{"encoder_arch": "resnext", "model": "image captioner", "dataset": "simulated stained blood smears", "train_examples": 97500, "image_size": 64, "crop_scale_min": 1, "horizontal_flip": true, "tokenizer": "char", "vocab_size": 28, "encoder_norm": "batchnorm", "encoder_activation": "silu", "encoder_drop_path": 0.1, "encoder_depths": [2, 2, 3, 2], "encoder_kernel_size": 3, "encoder_stem": "deep", "encoder_avg_pool_shortcut": false, "encoder_widths": [128, 256, 512, 1024], "fusion": "prefix", "decoder_width": 256, "decoder_layers": 6, "decoder_norm": "layernorm", "decoder_norm_position": "pre", "decoder_activation": "reglu", "decoder_mlp_ratio": 3, "decoder_head_dim": 32, "decoder_fused_qkv": false, "decoder_bias": "none", "decoder_qk_norm": false, "decoder_parallel_block": false, "decoder_inner_norm": false, "decoder_positions": "learned", "decoder_prefix_bidirectional": false, "decoder_connector": "linear", "decoder_tie_embeddings": false, "init": "torch_default", "residual_init": "none", "optimizer": "normuon", "muon_scale": "match_rms_adamw", "lr": 0.0037, "momentum": 0.9, "nesterov": false, "orthogonalizer": "polar_express", "adamw_lr_other_params": 0.002, "steps": 4700, "batch_size": 128, "epochs": 6.2, "lr_schedule": "wsd", "decay_fraction": 0.4, "final_lr_fraction": 0.05, "warmup_steps": 230, "weight_decay": 0.4, "adamw_weight_decay_other_params": 0.05}
Rows from block 6 of the image encoder of a small image captioner, named by matrix and row number. Rows with one number belong to one channel. Each number is 500 + 50 x the weight over its row's rms, rounded and kept within 0 to 999. All counts start at 0. Numbers have three digits each. After the name is the row's rms in percent of the matrix's.
After each channel's rows are labels from the 100 images, of 14976, where the channel reaches its highest value: "lies over" is the class under the peak. Only what is clearly more common there than usual is listed. The data: simulated stained blood smears.
# convs1: grouped (8 groups) 3x3 conv (encoder.blocks.6.convs.1.weight, 256x32x3x3, each kernel summed), inputs within the group 0-31
# convs2: expand pointwise conv (encoder.blocks.6.convs.2.weight, 512x256x1x1, transposed), outputs 0-127

convs1.36 070:565385442492548613442515498472523538602471514493418529505463530459469485442461447445494501547523
convs2.36 084:496555430517508508468443513504505618436491531534492436499480451557446555490453568505449428462491530510480545493479495469367423503501515556493404472499548423511516479418473570481446473508534604490486637478472563489471559535503399509590456433557494532518507467444520540381521462495447507428509527473451487495461400516558577428526431503478577497554456483533525494458518460539400537546453
lies over: nucleus

convs1.193 088:498619499532573507538507543439560561449518575433496657476506494464487474532529492482512487474462
convs2.193 108:493449544514555472444536547602516434460503586484474504586502488481513358504419451529464583614546512490455471515337453544579510507556537440529487534558577545562436463450642543491541478531503690455554471563499558389578550528507602476566521494476498484495469501442519522539511621470465528509462495504464552507516487644657504453474504485533560574540471445489453509524488516480549530446528
lies over: small cell

convs1.249 103:543497485476443473538546489505497432479533555488508568429458401481433452514458502512508347451438
convs2.249 101:532428518501441480514540506520500501471601521409572464531509456487491454497436559519576384485485459527385542553465571514544500575548460477469557456416634463400488520519517474554505374456411540494573560527491509533524552466479527510478507447530489625525563549431462434498535464527391435434542523464476562479488453557516506507538517505542543511506544522484493551405622484503462508569550
lies over: nucleus; large cell

convs1.190 105:405541487510469464540474557508470438595518518466494457403484576426466558468439530434437476541544
convs2.190 105:444400400494576542458575589511473528460417545462483532449524514490480511445552478423572480466504484521499519449513505558535506458508500434470342556506495492460463457508322566540419535488466498450509462504607430505514494441608537494415482490418473502476496498597492546442414462574538451460539452538461520498551455435405420489486529490500463527458427452457427475549510470537603449435502
lies over: small cell

convs1.240 090:451558549506445485530473671531507538511501467484431471592506493484560524555574495486480451461545
convs2.240 094:482450538476535490557436511541478450516479445538383501503545485540459447511445554488503533488528507468461508434478416568475451515464488528474516546444504520502448541493445555443390626495482543447484534486469570463482473512603490468576527373395502561467535542573474518416522482517463447444465478535519634546532443457506495537566502450561499445445545459511509495406531359508447502523452
lies over: nucleus

convs1.39 103:456617525539510395502496508480489360571534483544517532454463485489463485460592545512498486556509
convs2.39 096:484527496534511511540608530481520445510451522425376477584535558522557496499503356539498501426421620620503549440403430472560496525552535469516420469450473607501552546451477413453546488433495480530410469566477479504602507636426452433554467485395468464504439478484447402630527454438593429462517502492426431454441419426552471492510589533510462484426452459554556520466513543540400494558398
lies over: nucleus

convs1.106 102:465467584544511521515474515585477521494475575497485488451590458514478542539587580442624520540467
convs2.106 093:563462605503446475407679499492446468518420507460525477533530425506467476535521525503535479446445545599408491498533452457482507503540471501462561488434487576495414549607474450518488524412481412530488468525445495550579429453513562463494582495520494500552480593613483528554490447482432475539549498491479428536444679550418539522578566444507489501510450495499511561461559548406656604461612
lies over: large cell

convs1.99 087:491444570573502462526525477522487515474493565490458562469517513584469543487515523378595493402423
convs2.99 098:546463512515566552501498504475480627461508488453457480474720550613526537561480559598503485535498489553509416451462463501584558551489492497457505468579507486435417506445480405535473545529456542520555499555480468477522447460496513412457539473563430469472428465496464455477485513485500547505463466467520520480426575505431542520461557531510487455456501471494482483479628439447600507547572
lies over: large cell

convs1.97 122:471472452568516581550494486448582494465502476595505582475438447444536469487415515569449457572504
convs2.97 089:482473419621497547566435566479525496504454577424628461430413473490468458497494602526497417518529433416556547527487480435535406527539401507450389458506522526474490527474498601521540469533516453500393517602568490515496489537508514493492489506454433600492523536576445486519464515318554499531498531504467423509490517467395499464588457481467538476556444575458546500540461518534560536494573
lies over: large cell; nucleus

convs1.177 080:444491461523551561448495463542452533437509554607426538548455516606536537469547436579462512519488
convs2.177 095:409504537439525522529579427461418434426507513474551499534468454493476448509497476562438547478435554546487450423540330539395532481459538427498460492465555499463530460439372411513564514504563516574553506465515432418509447579498441421393499430529553529500469555470458411503483471549522477489519519465495487539573587463596502525460567517486470444474506453416512526477592467478432481504515
lies over: nucleus; large cell

convs1.68 134:584499489610465597528425472526546457572521484433550542433529491548466491499437553556559487515529
convs2.68 115:492467529591420484421431560454404544495482419469411502409404435529549484532502560433474424535625407504554439453467520474512474521511564463378549486450480568439482556523457566450487434482509553475440542448486457478537492435481531525503580477518512505480454494497499435471444542593542456494526503501518477589479480456480540467536459565472433438539487540503434505534528500471564493408462
lies over: nucleus; large cell

convs1.141 084:564460595495565466559415521447507526433501542591603438505511536439514527509517501539440488527562
convs2.141 101:469512422561509492542480520523502388475523455548485454500471605424524429482548446497492566406380463486466421436601494488513512519452517535470503540498517480577419484413509528644465442439464513446513548449567533440538570429476543503467504484540572623504538462496519473461673562554452556452478456459448553468526516492472530457520489515385558508637508447425580510457459502573425502452498
lies over: small cell

convs1.91 075:665550576493454538531521505553552481540516536468473570467578502559478498500534560573454520499507
convs2.91 115:457460429414617512357503615492436602524460473436477444482476480539474449457525538474547478470454472475478499405421518421513524518447474508457558524541570522474413471532517499456408510400561521491558478526535458492550580517484411463483486489375471527488513511456443476475520535430486477514508489516469468466455481421556467468457556467456586402547590492475469475486498468486400466442489
lies over: large cell

convs1.178 081:545435555539594456548495518556501431455531515548446442467482560492457403399500543435554525499498
convs2.178 101:530537514466403440518450482538531519510497405479465593474501471447502495448485436452553458518573455490462516413486565659544550504471468434566488457538444611494543534411525451475442474557535574509595571463580516469504418548435518575434409551481450494492539453501489597545459516546476473541557518513452611466434514494504451429443375502526545458478538360424462507505537471533503442508575
lies over: small cell

convs1.55 095:477675470511495407546537520490526510563447479520552448454512481501492557494619500516509528496505
convs2.55 095:494496509521445497485470556549488397555531503568409436495506603514397501492492503372495478450549553577505534493472495523538605487425570390486452407495477535492460483468465582514547533548409549465491442476481426445566513404535502450568577480437507525445539411495431475416489504462505479475501531483464536501515413498499480512490447579401496470478411505512406474528587524557473490511527
lies over: nucleus

convs1.10 094:454519504492485479464515526602403462479468490630511526453577525449491491546497450617443529494507
convs2.10 104:501487543442465500468566454405509497469497572418436524546517571503396423407461530526465470506603551539605557458484530472463525451404472472521473479410476428486430578574441439516480429529524435503411484515544606493459338458467535489517512441520473530461505450468474502532591527540461588522625448456444543490401575538420482542459460481476466521517467550492469475476438547501454476473471
lies over: small cell

convs1.43 071:526474582518474443495472596458522474477490419548544542475514439505463569597545546593516540581514
convs2.43 095:464503479456435483495593474648427459435452500470491446446575490445483510489380448545447457459564462397448556535537540482531485425477529433536397450495500529510475450525437501520552489525508552469430509522394591534443486536421463559569555464416440507466506509521432395463524362465524525531552558398526515437524562409424586569536529510578552372477397480483480530495461530517441473538464
lies over: nucleus

convs1.183 092:514474511463507523591547458496594448480498478513564505484527639507471431474490626489543497489441
convs2.183 116:574498458531536491502464404534490509478500462491497453468592529453541516470503467548520441548450519488433428606470568477480503498512485460450609453592471613525444486470654541508522404416523486509475484478429451471445467469435506461488542424583519462420455548461508473472479501500543472482496494457464500506496469463515446429517488554430425508454482424444438491519479508444489489476523
lies over: small cell

convs1.109 073:485517404515518450497467464477530557546464454569552500504450534440452472502543446665508567484511
convs2.109 094:524509498512588473440547576610427500561447459470476448478457474561483470579537434459471507519459367485484393546469530497545653534468445512462525470563514458442418537426549488436465522445532520565475449507439564367518441413517422587457541462555484537452479570514516486489569506496452502541580527564504526581387491537521506562479470535479523526496579507488424511540562517505432622528577
lies over: large cell

convs1.25 091:556460489485586516441458552513510503509531591494607495512489540489491643607509462483540474485497
convs2.25 090:470531483512519553495491546504523529601502469532486490485479578438530446511449548496542491498528423480395450505367580495480477504434506499472417440532535411574431527423489553511523490500471541606496569435570502428467441516544445496501561538528508597466489490524512552467449524531403387541486466532464533558580528510435560447525465506453385451473513405447434425504470465516525535429453
lies over: nucleus

convs1.23 115:418487513436530519489480481489547496491499501506485464631489419573469433453495511488484495633588
convs2.23 104:488494439453568529434410412433482546437522491533492527458608438439517549525485487419480576518485471508520479466475445500491493532451547429535458495522499427623541504539530436428538493526504486530493554474546486470472480468482535444516412433519524454480513572609459558451408472456591477497439609514482534572445416433563581567570499469502508413517505487457556555482497437496471457534575
lies over: large cell; nucleus

convs1.146 078:585466584525469503448447478469452555474502608554590525535465500474440502468538511535451554452592
convs2.146 111:468501514487432552485482539479543490505530535538474494486550612493504461496496462534485574402450443459549436455523474531544489461478471468523511408478415510428514499505472500449476480486491533475522539526523517545407446552534636499459454525542471425524420501466481430497591477422442610493440458419404481486500560489469497468506501518551423472637527473536476497512490440420510455490467
lies over: small cell

convs1.1 107:437532451452464494489526495433521533509545554464492428599532466619442462457464576570511472568483
convs2.1 101:519523519535535397554552411446489484470538570491495484483535454531542490519497500467485471547512486573576397542491581480515511437417485470504513528448521554498451608506441608489422479633501455448526574461428482496518501473420452394486481501535399559461496540475447448520466461457476532460497522409527475475477465475551499576609491568567450538525461522553471512442460443495494524459570
lies over: large cell; nucleus

convs1.161 086:577543546530459476476510526523572481539501440429467491396462562480405554503378449466514491533513
convs2.161 099:504487454487486511415462505458529490454509430561504512442657484460494495514496414415483461444585466464495490563539562444563496527519576493445467479458541459479359408496371465493441531491567492553502508490462492617480585495554488549511476552540416568420473536526501592493558403592505444487527533505506493502419541452481483527517461464589456429458430554542550455470522523441522463440499
lies over: small cell

convs1.81 094:466512459470547428437530548501495531433529462578473407579520545490507525430587497459430493490403
convs2.81 099:489509534415527441472462487442539439508512572559516477490442526553492480555514564606521550525447530525571409511536525466533462466602538537494435482513556524560486500513487532490482494453431552525451496543513439524544528433482449509445531458494517559476454489492474450495536507490441470516458533580513452442421471489453442568443476531385404428470581452545503496525541441493481508446446
lies over: nucleus; large cell

convs1.210 073:497468549456438577514508425467477433559575531492573537422458514477631507542507495548494471492427
convs2.210 108:555466470454519509477482485528507514539405439598506530496452496478430477499502440400468568513511585476488546564560456557584481423514495483533529424437447510419470449526518506450480535478497507407420515412503450492493471589502456476446536474497513451571397400536491572479472505448461515604500545528478452509445504531437519473559471471523452423544552577471453561520511565611429514546446
lies over: nucleus

convs1.53 062:519467483554442538459438472569401371403562564520507478533525447517537492498423492485529468480506
convs2.53 095:497521502461535436564427450636506470388508475460506498530543483477613406468447533478493490552493552475476466531515556535594474542561463474478508466478520544483514559506428553584472510460543518516469490453518468477498474596505475544442463464580529523447574461550518588448413570464521507500578580601481468416483504436475461471487455485429524529511509467387470533450413440574557471525515
lies over: nucleus; large cell

convs1.219 097:455460464476442550452503567492553486447380499474500462469517565516510458527520601567618491468535
convs2.219 106:530467473531422504464514564502536463481610491512599557450505539473536537502515469518551556470552485479487455475501459469416549539500553573543525438431560482395505543440470386438467467300444523555449549493479451503470562542516525473458466428613460491509602468492524525506441470546539519525411558509515506476506484545379494535488458451562558491506504447512477519514435542487565523532498
lies over: nucleus

convs1.90 104:650512515479477499426458508545591505491563543485461511544582506465500502454487545427431495484423
convs2.90 091:407506446423551511454532524540440586513492451463573530485502541529514488521526521435342509461530506482503435537516456460446421448502519509439461513419453485378539607479511445424501472454504517505459479616479427499541511490520495627489430468491418525504515488422554473450481472552460521546535485515443524444388509487474580479556511410500619568498553500491483558510569529448495527475676
lies over: nucleus

convs1.160 109:471470607534469432541506551494554542566509458488471478421469561402466491507416561424522454544512
convs2.160 103:452539494513554527460543500533554515515474601512534533596506472451477404476507515559503585470535474561522508536464491501491418523483475487523563519495404412612556453508528447520521408497487446469481492504618450533418506478602510451532514421466534463523469457537479536412498483476503457521420520516537499559516445441523501568583557421451524460475474492454535526538449406417497479507403
lies over: small cell

convs1.13 062:505446491461573496493467495506420439527459500480453566425494528418596516520448518596604505498442
convs2.13 096:508484440446550554476503450525563542592601524590531512520566536453527529497493511511521426432442412428569468485553520570378519491514524494394476479546426465470560538492486434531429537555491502463607552471610509415474593530381518516485563473570537447466505542462506460623538434485494484411526544523499547450447571485555471458471477464491498503532447487451438521512444426484481398476563
lies over: nucleus

convs1.170 064:541415614591584516533476498573495432480515414495466527498479505442514568448466510445478540453529
convs2.170 087:482596454521355431493531445535434544444451467547451570602419452389466485439488536474497520554476481506503485571579446501532518520478522561573533535387536538474464491523570473444536568523536479479543492549473554472488492458480526477437471509493538494466444497465503413536467517511465416523511509436469488504439338440455436542499484510578445500442560452559457471538466504532461483536517
lies over: small cell

convs1.171 095:527514653531460450533524449495571509499492460484521434482419497462423577467434498439516530439516
convs2.171 102:504496500472458505494452463544373486516522464453475432480478490517512423499562469461433527525522457516459433509467575426519536454507476525379471472422454520513429450505567452494548468521543454492500526466552498383452488487433472548427495496454470583495543442469434500508491456451568523505509519414479559522474470458484468534443469451576642426444511534522505535507465449445467474517436
lies over: small cell

convs1.30 053:446507542545536484548491465513649441491460478483424515573460478596505472459445481484503434438448
convs2.30 105:545561504506519542465421416489562560455550445504545576522627488452531504524483495478442503597543508472467584482572460455527621533543475455531488515516489467479499522522488488460666474496394469525470591486514459496504435418524498528528545473525536558550558577496426533574450488504470523576518462351461570426453581549455493562556549467482493589579489577507452513513499562460556481503393
lies over: nucleus

convs1.147 104:525399559440516444507450532425461557496481581593554507454499533476435507493513462547454564439566
convs2.147 106:512419473484506415541449479615551570475485483467486543524443454527396336547513535361439477558507554526482493453531555468481470528593540535542500508557571394531452494504554519522491474577506541398463518449552483606526464453507513452439466388532502548488510541494484454421560472525587445385561558516547552421439575443459476411503479470413521475529466582460525503506511470478437547593476
lies over: small cell

convs1.239 084:507498543560363557466566509472451447513531501481523513523473541511372490478548450514466414554452
convs2.239 093:519527475535502474474520490420605430495531497495418536466402521509603425511403576537421551531535488596474465494555463483457408573438488450537512521475520508559447509462523630522501547446491527556445425507429448499469584539533603522448466568425522432464494550544475470529442479504530495502556505554427500532443405586516454446517445532435577477501476527434442528445440524414490450529505
lies over: large cell; nucleus

convs1.49 134:495633492547498460521509535438538453639524458537488515482435462476470515467621524509510509467522
convs2.49 093:470574504521419442469491533467459506504473439428543499519606499510467534544451535543510475485507615595427551496480488506557553457495534495487499519463532533470521552494508501519550507431503464549442491593531510532489556480533462461520461480440517526485573428560453479473484537515341532486441560535489498463565482464516506437433473503460447459471504533518494451452481451626562474476526
lies over: large cell

convs1.34 067:442508447448482524499503581481537516501481494516558578547515585599446514390442539413487466535459
convs2.34 105:541528478483430504449475530515551506554525517504408416497530441451508453493494478549572462525590440475409413537506474520464499493397615499580423539543491509516445472497553462479462465469548441566510624480516415453470430543455450487498572479474574487602464508463566428515540553434438438551571486518537465540516521610508450463395389539538505503541496538509531523534511556508351512484480
lies over: nucleus

convs1.32 122:506597458592492472477527488494514518621501451480531441443508516463473489452639466513533447450520
convs2.32 094:513529491465499461515637546502449469638541580478536468438527430476401534455489486480480417441483482570535439496557532556517531503557507450485432495483523506476520508542542554402532491472501483558462585573560439550555461397453467506489384437548519435513563487546454459471513434449510458409485390572486495504606501527470459484438519465567494414503492467469509498496451461543492445493539
lies over: nucleus; large cell

convs1.112 128:499496435502490537535486583463537392493519460484451466463515539462540482452447524642457439587487
convs2.112 099:491526466501507528441531459563505508483515555561474506465460385517648507499502506517502456523472457450625462589504480581495470532522560495511538553558497549501496519460500385422476411550425539548478500510411487453574461537513568524471482473534544596523537480483424584511558539429531437528450490411452545597473489558348508482476440489547530473479545486448570443476420502376446427494465
lies over: large cell

convs1.9 097:459491489531530576351444517483490445471539559524554484490554511487485552528571585480489454598498
convs2.9 098:524457500502473483443494503528496497483466509514501471508469525450524485405517530571569514508498526477528437528478543508432518529498517467458476451501572569537430468453540635522469612528607491406486479455490571565431534441522469626525568535427496455461520433504450372559551499556377533445552505541435508440436510562457544496483504429527466532469433472469479488520572465411464432608415
lies over: nucleus

convs1.47 070:556503585533476459440479565450575410513422451544533520389518537507491547415533530542517473471482
convs2.47 095:528511529464511437503565502404470478541527551458532484534490522466507568450558455462570562425673494476520547529535480520448540460564487553544445517472405442456506467573447579555516449519473461387497553520456475469498552540471524475466481428441467453470559450474474404503498502511460528438477585441544461421491511555505486498435504416521508503474495402475463636477498602582453492517480
lies over: nucleus

convs1.29 088:472551553448508501526480469463580493459465533437515476623423527634504516535450455433482514530477
convs2.29 090:443503555516519464503462422458556461433602416491507512461497555508569464517455599484509500474504500542524512424438533481413454521451491499409480555523493509483554529575492526466556475485460434584528485429443475492507495606512410580470492434477424561520509470506497424573488424519494549547454571508545476450484525488456579461462549459496524565568642454453454557553584428505416497446421
lies over: nucleus

convs1.127 094:509465612549476589468419511547547497524467609557438521474541473489491557515575518521592494508505
convs2.127 106:499481457478499539508426416496393458531490503397495523518530451573527525524500457519564473431544490503474594464487541439506555525569446486512549396445483488602528609484451508476537479514483511497502543443472454535419468542406430559523532452569483533445536482530433402424499475478484528585465512454393384492503423516488507413610431506502427469488578605532568425469531438503540549476509
lies over: large cell; nucleus

convs1.192 116:539558479457530506482472488606451553496489459445468517496481502569473443525511611553493474516649
convs2.192 093:408473422477513555472485486459516499430526515494467417445451450522494482514505474605507692509497484438565533517541492538603390487464537445532441422489429464614543581440498477558459494542479512470573444492587508469381504494548435554574474426469564414467460452558448571465482530469461516513494499466487562621526583394566497536480492493505610420542448440424576428522537423459475553446431
lies over: large cell; nucleus

convs1.187 098:561456416496561529498474489520459446455480496530501566594527508573597474412589450533556516459496
convs2.187 102:514455517610449513477473594476590475396484429502529479494488537428473483421584445554454497495439460465412527514414412475459459517498497532486592502436472433497494496491593472390433535504515560553485554461473530521497502554487488586466500508444494474544425554459439532491484458451520459461495443594501492513531494458473513504528529430454453410502505432448360441547531569538547534526556
lies over: large cell; nucleus

convs1.174 079:491471503451558542392549462450523454532383517453480536541473416575475551493505406523456486482459
convs2.174 100:535463427429505499544420448455472620440536533556499396532559415489553529523483440573472504580499476480486437488528516472547508481632442492511493507463492504485457503520378580492499488533436440480446457463452486440485450507550551473542476487587529547503475413468509557454492461413568520504505531464503533582494449446588513590519450465521535547522607440487545465481550448550545522418459
lies over: nucleus; large cell

convs1.211 086:469457443497444509425582521511479445431408415506437469467546500477417578531520467524467456432538
convs2.211 097:509552543525462557559426466556512541513554447513488501509473531403394527481473480515477503512549447425523442468528464495509531501414554546472432413545508555485445492460481521482456512514519553493550496528470541489464478520504533476447475393577415542474617442476521505479510513468467479444471577561440501495576531558411414538559462584490514537521563516419542442522439523518508517476498
lies over: nucleus; large cell

convs1.139 107:556525530455415528392433493473406523482400508555535511469442490483475461417468555505519570521524
convs2.139 103:562445535538528541561489464469508539492605535494511519563405515517560515469384390522426488568531601538444478594516462508475502475423558469521505481502511512504602535494592537503472473486527569497494446448556517503547423487607469501392442439469494483480563581532446480499434550471492563464461521446434432562597508514504447482547516538483583425411478513475511547452553462450559567441400
lies over: small cell

convs1.26 116:496514491447507451476516543475630510491586492471512429578437531586461424536494602490535484536517
convs2.26 105:468464487562498483604492463514487490406563439472480426495575447494536484510486551431391492469518511402516422494466416457548528520518494486536477475481470513538504552465407426425572529501448491450506405597465486442482457547409518459511436510416420568483481538520446406520514468479551513521519477528548536443503558491534427533427474542418485464491629525481485474546499477547480466454524
lies over: nucleus

convs1.14 075:445459493473473502498457499543539455504490542476519505603558491615449414533472534455447467610574
convs2.14 098:434517419569497497467535601540528425554384542519540529467507480593567479472469394500509511477528512551467436462564441496454451504532413495542446417461511533502369507556454367499519443503496525568517349424471477449560435512557500502453465517480492454487527516519530505438512539544408521461437487516493555454469561493469562473499467441491516594516376510486425500555551487525527478462404
lies over: nucleus

convs1.132 060:554393562512519451538495495432501550528558610583562547467471548441432497499488532538456493436491
convs2.132 089:464488506477562482608423453544504513529487503570414443505463465569498470530496493506444524437428463465506455551425463477508486479522502510505392474571514558438518528491488535431543463487471501601485496428503448470583527468526413467461443470578507488491532488483424566416590458528514536571538512544426504410485506534521496557507480508528533530567493415525481512544489515620517442565509
lies over: small cell

convs1.245 153:513528549462415556510495664543464448500521508529501462601441448475463437522498466524447517484468
convs2.245 096:486469457524495473589573433492458434478459401490461458477566557558426577583471544431365449526445547568595410545459558474520471500453432406496547554533541526488556538522472417501504489551491533504544493459543537473493492539491505426468392460463440505478496416499464524423535465434522483592496604455481449569503446442559505547442520538561473489394412490482413479493398408459553472416512
lies over: large cell

convs1.115 098:568524438426526530490513505425524439492465387448590458509414528447471447484464547500436491491567
convs2.115 071:529493576486537449466451503444517456415585454528504560504505491500565495448504504539507544526464461494522538464406525485438512533517488428617488544531419493519423474490505476480595423518507487422505460584464461512452560550580571429458508572517504424470537453580472511524514476524587446510478556515467471446532316484561560527560531467475475616520532540521454501425434490542502475465513
lies over: large cell

convs1.165 098:493487415520565470439543541581491497526447476491466461501445388527504560475495415533629499527513
convs2.165 095:480531462435539475532502526437532455464434506442517354376449545458489518511491474533569545411433465502515492511444498481409463585532557486506542477611434514550402578496434532488478526464474536491514430461412498507421571512515611570470458549488495385466507424488477441465484512463596492508376466524474456472586442459456452600447548504646452476481422450490423534514484447487604458497458
lies over: nucleus; large cell

convs1.96 088:499508581434485496496464491588469516491519604447537416508523470585544537511576462492555614518491
convs2.96 090:388478543481491536383508440533457580541402540504472534437539446528525413412529526534498491381508500487437460487461545476469439569502483436446527457526439421579571505578441499533508457539382404439619520473485486461551485506513442506491536463463461417553456480544602468434470490449384500537490478453537479479507559519452484532526536458441529537543470499514505532518492448513587479410529
lies over: large cell

convs1.157 088:527520488528488413457410546478439527457385492511485442469457475514615476470461554517595513536475
convs2.157 104:491516542465545552480433498554583482550396637496477505500545524414475390496383529538526495335503514533506497485515482485563564547414502579435474478514466612511512509499480521558500384508480571461484421494562503403498482486520487500464509608408449407528461474540473518554491516486488614510462528521483440544638507494473501528472519458511550496420513430526497514517475476531541471426479
lies over: nucleus

convs1.198 106:584455505521486508549472446570481471518585472432486456521503525535522493462470618554510537574617
convs2.198 107:509516466435491465481460477433480463427450480487441529457499491460535497530545498514531499495508535577531449559405541471583431633521515497411556489479565463481547480492485475481549491375507489547394558462468486485450486478489429565475434550531565466551468430443530574396496540464468527354452520370527483529533504560524385516471471529526428558466458455522481566453535437624440508478526
lies over: large cell

convs1.31 108:500599509516530578426571427432523495501536474534477462463562473530489509468546611487477525470391
convs2.31 101:513464494546564499598469476453473493508523489406492478540505493541494443458481514542516398560560561504535524453456462504516464512447371483520510475410520499422441593529486368543471491459479514549591504564457478494461492454554464564470418523529421512525460511493404425503530507598508568420441455582337444537518478547550489489472522475501504507486540430522515415491498496482510480536479
lies over: nucleus; large cell

convs1.232 120:546539530470451523462502461504540497463564523443634518510607439462436542444436550538542470530544
convs2.232 092:574511452454554513478527487455562468504474552473540581622501475424439548499492511470387483492488515526515476494514542489499456528448466532575517462554527427431517507411595510407404415559551531455534471449418478537519565458486506440522498481480391470531537514458573535527521474513451458438395365532452542539454546506495471523507574515479392527589412530482514480545493486485459542433504
lies over: small cell

convs1.8 114:422504506515457557490463475449472447534528440526448564483603473454526444461509529446447513602603
convs2.8 087:529457474550390534440463417528571529478419499545519474560528459499559448546461456501511406448455522490435456456461504505418537519446538575473507500545539470526437502477587427458498456545458480521502510456539537588543517456543516559569566492504492541431437458464514531435457507556370543515578438452429433469496480501511444549514499506540474466526394541495496529483528513532515473505467
lies over: large cell; nucleus

convs1.175 075:477537438441513604499556517451430447497539558533523566578557572547561457550547497563461513466538
convs2.175 098:508516450504479476538510477514549476539489509513489421498468557449486512457527541470450399516441485495418507539435512533476494427505546501483555525497489439500471481657495498456447429398556461538557526509546582514484533432452496528432498465458463458677492454527542450465498466509502523506420444507469556438561479509440473541488443483474521616502433534531512512444449613477495435446464
lies over: nucleus; large cell

convs1.136 094:461386463513443588418533517516461522497431460481487484424426483494524492451524474402445466435463
convs2.136 102:565607459399472478516534439436490506545561486549424463467545591496490481435460540553554460477492489489527448462343474490576586491379526506597502458504486443514487420494583509493434476481541540408557470534459519497464516545540475538557495556451538454453476412480517522571395617464505592550423490595415465472496535580454499514478485456579483439522457476502494469551448485495457498510495
lies over: small cell